Weights of a small class-conditioned image diffusion model.
Data: trained on pixel-art sprites of 400 made-up characters on tiled backdrops, 395000 training examples, 2.9 epochs.
Rows from block 2, named by matrix and row number. Rows with one number belong to one channel. Each number is 128 + 32 x the weight over the matrix's rms, rounded and kept within 0 to 255. All counts start at 0. Numbers have three digits each.
# convs0: first 3x3 conv (model.enc.1.0.convs.0.weight, 64x64x3x3), inputs 39-51, a 3x3 kernel for each
# convs1: second 3x3 conv (model.enc.1.0.convs.1.weight, 64x64x3x3, transposed), outputs 39-51, a 3x3 kernel for each
convs0.19:131116154124123143102120101107112151082129113156159125050142174194174241078100108125160135055146095142125097131194160095096078057142103144107110106101112150190136138102086136103177131108059030000043136082168045096119176117147122113091158126145102115130080132061116145142182174083142191162111166062179141151061107086197091205126116204135155093078103151
convs0.20:104128136126109146135144111142129126146123147176159117114174151130153143088169149130155135133140122141090151160143100133145110073199087129100103136138100142103134118158138120126081113131119059121170113099147153137202134164115129146147130099149109128055137118044118110076154149119142094129189097117143147140134125195119078136079154144079125118040157104
convs0.21:141087116182138107144191154095110141106096096100106135127149181160145120136145198162141127141098120143163165123132160164129140151168141092097111076114105097108078144156129105152159126126127132132148124129105120115104132096117142121135139122123147151163133112123112112094160184131133137134128168163092137138095136112158112124122150171140171174179148162
convs0.22:151084123155076144153103178139086142068057046153085127140125165135115144193161128135145146124133136134108174099160104153152087124144106149093151140105139166139143177143179170084113159099175150121120155165154099157195138152157163150142158150181143156145097007043121092157154133180110100163131122089147131125162109163146097111129089118098090134131127163
convs0.23:168104122117137131122109158107105166110119110072089151117173157147173136149180118111069094147107132106133139116176093162162112128145123106106110104063136122090112151193143185134188137140098135087152121172161163123110141057167081104116149121099145061145112104092108166128171170163130177082095155138132140154156146152108155157184146159143140120112123126
convs0.24:135123100129074120143151154094166132092160088135148118133132154144166110174129151149124116099090065123089126133106118133142106109103143132171115101100077104101098120113129100147101117151112144122143118124096157115134150104137127136153134160119122139144074098121103142114040114090076080087100121106093109100123102140090150158098120112076101114147128132
convs0.25:110146118108131098122090147095118114134084109124104147143149131102139119136147091127099103106098129140103141147129134153128105149150138124155148135137129114151085145149126131154131121131140124150145086078129129129134077138116087077157114085110076114137129131119104101163113141146138165161180142187102140122128099168132151125093110109122140108129113089
convs0.26:093165099121176098119082140118144147175133146150098150141166169164088110144206154134084117118126164114100126168106070189118153119066183108095129107149146121131143123112113136120084108110106178180157081140103138150087103121127128136140105131101059077105125108106114087143135096172103087134204185149106127111112097108166141081157120074167110114102119158
convs0.27:127099152157120155115134110098107090126157109061111111123133152113127101132085147124150103133107148140148130159159099141117115223089157136135141144116130077109166133157138109167118133155137139120126088154131155129132144086151181185132081131136132083102173098162105130123047209082101127108195197130135133102128092107129125095125165124152116126106148140
convs0.28:144132121163163107163095139112122120107137097120131111123086124136141104128139153114106130085149124163125123114062099117167146176094111118157059091138078129108090116120122163086162117130123072137124119092127144128177127187134149132119070146109080162092135124054145110082150201147135165150181099196122118105125093117120142057096136129111167106119149097
convs0.29:110096115127155134146147157155138131098139153094141115125123139113135074179137077070085138131122137113139117000123084146121095086100136183121123147115113168141113106101138134075098138092088153152153130110140111122109140079106146126118113137074159122135074158117075162069012146155171198126118100179081109124154134122138138129142063133155144127182124166
convs0.30:166123117165127135129139140157130117168148113131099088142111119122084065150119111093112162124133179093123116165073099148113073119107098118093132121127132103139125196114138112134127150145132110147091119094140090129100116113105140115088095073042095123133099088125095120121117130141132133147124105131113128149111148161111121107130103101167115109129110142
convs0.31:145111162120144112144120158117086126085076126153110119105145156159111170147142146155134151129083100141125140141101165143125101188140167129139119137133097080077113128119126111124117141170158149119127077098095116104113096160097116117179143166103108168134160102144138121113125105126088084133110102099133131131135109077139126120151121146140101111144141148
convs0.32:127146118118140107101147135098132160113153168146150137084116144102080053117105116124137114097115135139126148086185121087126093127171127119093141132106129143165134116142124104134139159147149110133100117122106124153109154086150095168107191145143171136110137186122117092145121124082086097120104106135141116124145107181167112135159123130122150106157106170
convs0.33:161115069163070095147149145118112110142131119113129132148080095133093138131090155157144137130128122150128147127240159091186071117160170129075092151052134139106125077126161109198110113129159139106240123111130134166139106032106170156149161082161215000106163109135156111151164128152122147072038189127155139155169069131133157149120168111160103133146152147
convs0.34:096144079108139124133137109118142122163110168126116119106161086096110139149106148134154141153154136117189168140144144122145140112149153141163141131156131118137135147121149108104115132147118090154126154148126085123124121160125151115150143133144166122120116158113142131139143159168141129148141139105087106104132158153100087134146136136137148164127135136
convs0.35:155136148109098118119066146115098124131135107131102172181145171135111211229136154125155152164132152099144122193099161117169054128134160126163175136108167171156116137131135141179174128142091177135155088098079155205135118149150126040167180097191151111122238073159145058199202106121087130112069096053105152102123124171142126155128175156221140181118135148
convs0.36:117133120128078112139083109095088139086118119130107086091124074079067027132095065115123101135106154148098146175113176156148140169073166103137168079131095149157090097133135130120152131123120154129099127063093151118139107173087128118149123164133094190111087126079138148136173064148205123179107099160146122166135165099124122131114129157080169187117150132
convs0.37:127164126095127101123122125139123111110153146123130123153119133106120147118143139132116086116144123114127144148108134126131181144142141139142086116149133133129099123137077140098146138133132125108164138131105127127130151143106124128136111112176148132134104145155144120119116113130124117123122100117125135137125140097143128119170143186147138129110098144
convs0.38:084108098102126128108115161152174164165124135143180137190127160165148154101117106103130124127120160185144142115094129121097156102067151078117067146125131107151099119131119146147155130115142156118126149081136077096163096099133145132112119175143179164168152168166116134158172131172146117196120107162166100136117103083129154171187082095130145130165159155
convs0.39:131123123111136118161091121070131096121098123124121177143157103129071068145116104114132071162127097096128143161149150123133111157130143136118136101158104092088126168121109158086166132153139168146207140119176135140119124136155133199153131145128144118120096097128151145155113123130167127116162128123148118133134148121073137154132142129136188105110146134
convs0.40:190121107135109093150097133118124085121123100119126093093092095139091181106097144122106149144076130127159170198119194117096085119104126134119107113129119094139124131086171154136145160114124095077135079065139084166139132135108160130131180131142082113055133168154113142125141122159172187116177117119129116136117086145098093157163132181135110128098099141
convs0.41:131129140150089155093150099121137107133143136184132120126082176125069144155114148127115126133120112108104136074109118114096098097090171156098111113087130138089093151113153137128165113146168130107108123104124064126127065104103101105099074121092109056121068080050115119101085113088095117105080144108109137148070121083143116131093136099136128146131112117
convs0.42:124139164130155173165164142097101147120169136115125100077095157112110123085103114138138131108117121086100124090129114075195154106111154185146122150123117138124132107107102120133116086103074155136127103067060139134107108112105118122106132112100089163073153082107117174100124169126122123203152112159125154146110106087146126119104139084176136147121089123
convs0.43:110183102130113093130111117174119121117117137155127147131165147072066122108187139118166126142169107185174144065209170119142147163101135151119127160146132147136143125171111111133145119109107091156111162115125129130176197187095153133155130148126130122094122162123117173130019080110125172153130117232190187174146151114142159127149101137127182131166161132
convs0.44:137124141151149129164136124171124164141115155151152135115162144134107161164133163140135097129080097094127093045064037059086059107093107143159173161103165103103129070097086099080076136105086048110065120090115070045097118137100101081098144080110095142125129064126070108133153150105136126093192098094042097053059113115060072085091111085085140075080100105
convs0.45:167098106148100066131086083102137118157142131102155154121180105154147131130127117125073119110125130102120183132134121079141127091116130142136144109159108085133154121088066120165104140065122151107132145101135158135155117135147121128116110128140109149128085152120113126145156098096149142093131148158133154132159156147111122152131124144146092064092123116
convs1.19:125126107130124104090125107093120142138118124138138101114102085153087152116087111138140107093125132110121148220204071191127053094179208147156137148175169219170148162167138105146133143162120128166255149121113129191104065085123127171102116093106204178148200127123160191116077090112255056050000090141045151145088167148158139074163110109154144167156133179
convs1.20:126064069084105111080071086121108148131107126139128124162135072166195161116177175085142134122113105138133145017108255084172104001184041119188143134128118117125114153141104107135119101171131175147081087207143126240169106128135088117103088085106102145096191151147081192124066111130125126133164153102131158097089122084070093013101137075112106100064112008
convs1.21:115114112112109109115111108148152145150145141153150147116115113114111112117108108133132137134137141133135140123123121127130128134129132135131134138139139130135136139142135141139134144139137127128131124128130123127128134138132136136136138138142117109111126123118121113113105106111109104102095098097129131136130134137133137140128126122125126126127128127
convs1.22:148143146101085117104111109175175154160129141150168158103156133130143145159136160086101078105054092104110128122114093116176139106126082110114141156140146173160185168172181146138174143147147158120172091123111142139139115102102120168116113160125115092119099081065126084079143098125146194116061146096157132111127135111133163149127116109126098079121153117
convs1.23:141130116122117113118112122100112107126142112128153122123134160129125122165133140147142113110077108117100120103104141102108171073118140112118135114117113114115130121101126102090115106099102133113120106109129124138111114108134159159119158137116162108118100086138086082115165109166152166106130131178102096098099094078104092098144118144129090112129097106
convs1.24:120119119118118117118118116134135136137137137138138138121122119120120119119119116137136137135137136134135135125125125123125121127127124137135137137135135135132135133133132132132131134132131130129130130130131130131131131130134130131135136134139130129128129128129120127127110112107111116113116111111132132133132132133133132135128129128130129130131129129
convs1.25:133132123139129128137129126129123117127121116127118113113119109106108095117112109133138145128141153128142145152148156164153143155142150127132142120140153128138147134128123131127121133129121134134128132138145126138141123116119122120125122103118150133150151165163142131143100166212141137158133192165118118129122123134123128139133134138131127126134134142
convs1.26:102121120105101108095110099091133140128119120126152144167139168118128140144138121169116111125108175117128166086127105171132000159179140142121124051089165135140126134151180157161149129115123149140156151181206080139184144134106114090109128138097114120135164093129168126072175083113113085133221161178218155143171159171162150190146165172121141115121127155
convs1.27:173131126090112146175214173122139126116139148118131119107096156206162188062101078121177111111106109095149113039060117154130073087205047120099120158166131191089057111099109144094158107083117049138083253105132255200192110134110114127146099151057112192102147138081071124070196000035145248181255063255090143093118154066122138112119048158102073094133038033
convs1.28:128127142150113167118137154127134152115125154118134127117110105160148164163124165131146100160125105138148117130112121101128092087154095131123134143146136179143148142136127137138137141153118188117195113140119141139119093101119107092121094125143140139166078104086069119106193044042149185166137106096085116091096115111098103127161139146115149124143135131
convs1.29:106080121094115117165156152160132142136129120118107082255189198099111143147137180138112083100139153126152116111118195102097083215118137148177134211152158130102077140106140066101106085109134136136136156169168255071118133095153115098113125099090108009040117114086135043068000166184106096172184095255128151117185138128174170098128108147110113098153115208
convs1.30:156159155164166162162161163139125116134118104132120108137121121141136140142142142123136148116132153117129144145133129150135107128123124126135152125136158134148167136119112137121107131123107126138141116136138120128132135127115133126112108105082130109121119123123122114128157151139163137136191138189112114121104107118089100110149142148117123122116122131
convs1.31:133142145116134130145133136102110121107123154108127147083095144097109109088111096168142146126148104158124110082154163158170147117158220171187147164164155147148127102107132116132146135129169107141082173123138130147121117143110131154138094140087139131162177161190124143152171208216137159198241211255124133118156130136122128103143138134145151131120150152
convs1.32:149151142150126143128136128111116119125112135121118128112141143117141133174161193124124108139117119113113107153112132117109158139125125128125141114120126124109135112100116116102133101119121131116133114127123136141126126120137131139137151140151150143171124123127145113133098048080141175124033191089120113108112117104125114118101114120091105114106107112
convs1.33:194131137155135180155149138140102138117126119129093105099177158146172135160158091140151125085071119127144108093051180162082102135137127058111144139156154167081115114101131103069172115097114113076051121108138134177126145132121153121128141142122184071091177169118173112187098000252146199207068128111091122116123094076080077096141154178122113055143042072
convs1.34:132133131125128127119123126140140140137137133131129124147150133142135127140129127120124132127129139127138147129123122119124133116121119122119124128128130130129134136135134134131127129124122123127129122129130128132139143144141138137130133123124120113111129117119133127113151127145115159149126153144125127131127129130134134136135130132131127126125126122
convs1.35:108152161113141147101129095094130105095109093113100100063146146118116130158101162096111099130108054133100136128148090115129129145144120154133121126118123202115211116130138136122122149127131159118134126136137068111141128122103143124073137163166163155109133166065131170200202177193160207253068170000093088100089094120115110121122149081122122039103127116
convs1.36:136152129157167113124111102107119111127131117113128138134104091147136103145173128138116127138126124135135144069170139089111133095043184131128129100129101071169150123145141118150120143124141143171128112094165083134101106097105142132122118139134079127130107097180105084128215215226144112081171182203154117158123114149126128135100126111124093133058101143
convs1.37:127128128127127129128128128132131135132131135137135138127128129125127130127127129127127126128129126127129126126128127127128129129129130129129128130129128126128127134132137132133137136135138129128127130129127128128127123125125124124126127124126128129127129132128129131127124123124124124124127124128128127126129126126126126125126126127123124126126125127
convs1.38:128142135132139140139138134120111114112107108122111111146131131146130134132135147113111118114124131109115121156130097134111095140132139118130125127124117119130111125133130124121125130134137110123139116128130137127126118126143116113127120120124126137161123138143130131125149157119147114118178072097121121126128124130121121125127103125127112133135122153
convs1.39:164159140150147141150161148140144142152159145150155145131138133157152138142145123141132138132111129136118135099108119097113117099121124118105109114103111124107120135148147140140140145141137133140130119110127120117116126144129147162149142152154121137125115119139127144142176104152121147134155129159092086108085083085093096093120122117117105101111115110
convs1.40:133147135128166149111146151110125128106130118126117116118082050205190127141130041120126126088131108116153119091151103108142062000133154113145121136137133182159106157129113147151108145108102091117078128124123143191114119113125144125133118121083117117069150118142114113120198173229145104153255108132103114119090108118118148118146132042128124057090084080
convs1.41:158151146150159144151141135131144152152150161154152161133154157119141149131148154150150121139136119122132112096122133134145145123128135126120086128118085119122091114120139128135148135136156161142110149144110152140114144156157155169164140139155106088067122099083111097057112107115138168150134160159157153135150152149146133119083105072097103081080089087
convs1.42:156153152157138156154169153087098107090092103075091090153155148131139145135149140141159147147129143137151145171153155170140161163163113148128145149139132168110129126131126144121128111131107141110151137138112131125128107128133107106116115105131146165163134158114144192144167095111106148130145100098116127116090119102123110129143118139125131126133113129
convs1.43:118090107110139096113128117099129091115135125094101146244163255133123123117092141114100138117180169134123113153187169081102201215188120090172129158129156163098099143126144112147149115107133077149116141156117255104143081113074090112112119125130088063086119152126188124136000194233088118149155191178082115127088088051111114044149126134091119088096083124
convs1.44:136136119148136131154155135169161173155138161155145160069091101089111109096123114146148132143176157147177167180178172184179170183188176119141143121146142142152162105133123119154144109150128119131106137151112139144117135127125106130098098100112076122088095130099064119077187154146128132143105093132208209213197201192208205211164176175146149148163153136
convs1.45:110106100105105098106106099154152138153150135155154135116111107122110106118111105133142147133133148130136147102099094102096089101102106132141152133141153143147150144138122144136121144138124128131131118125132121128138132135139144130133132131136158151134147149142133148135124102108100085087087086064138143156138142151137143153123114111118112107121115110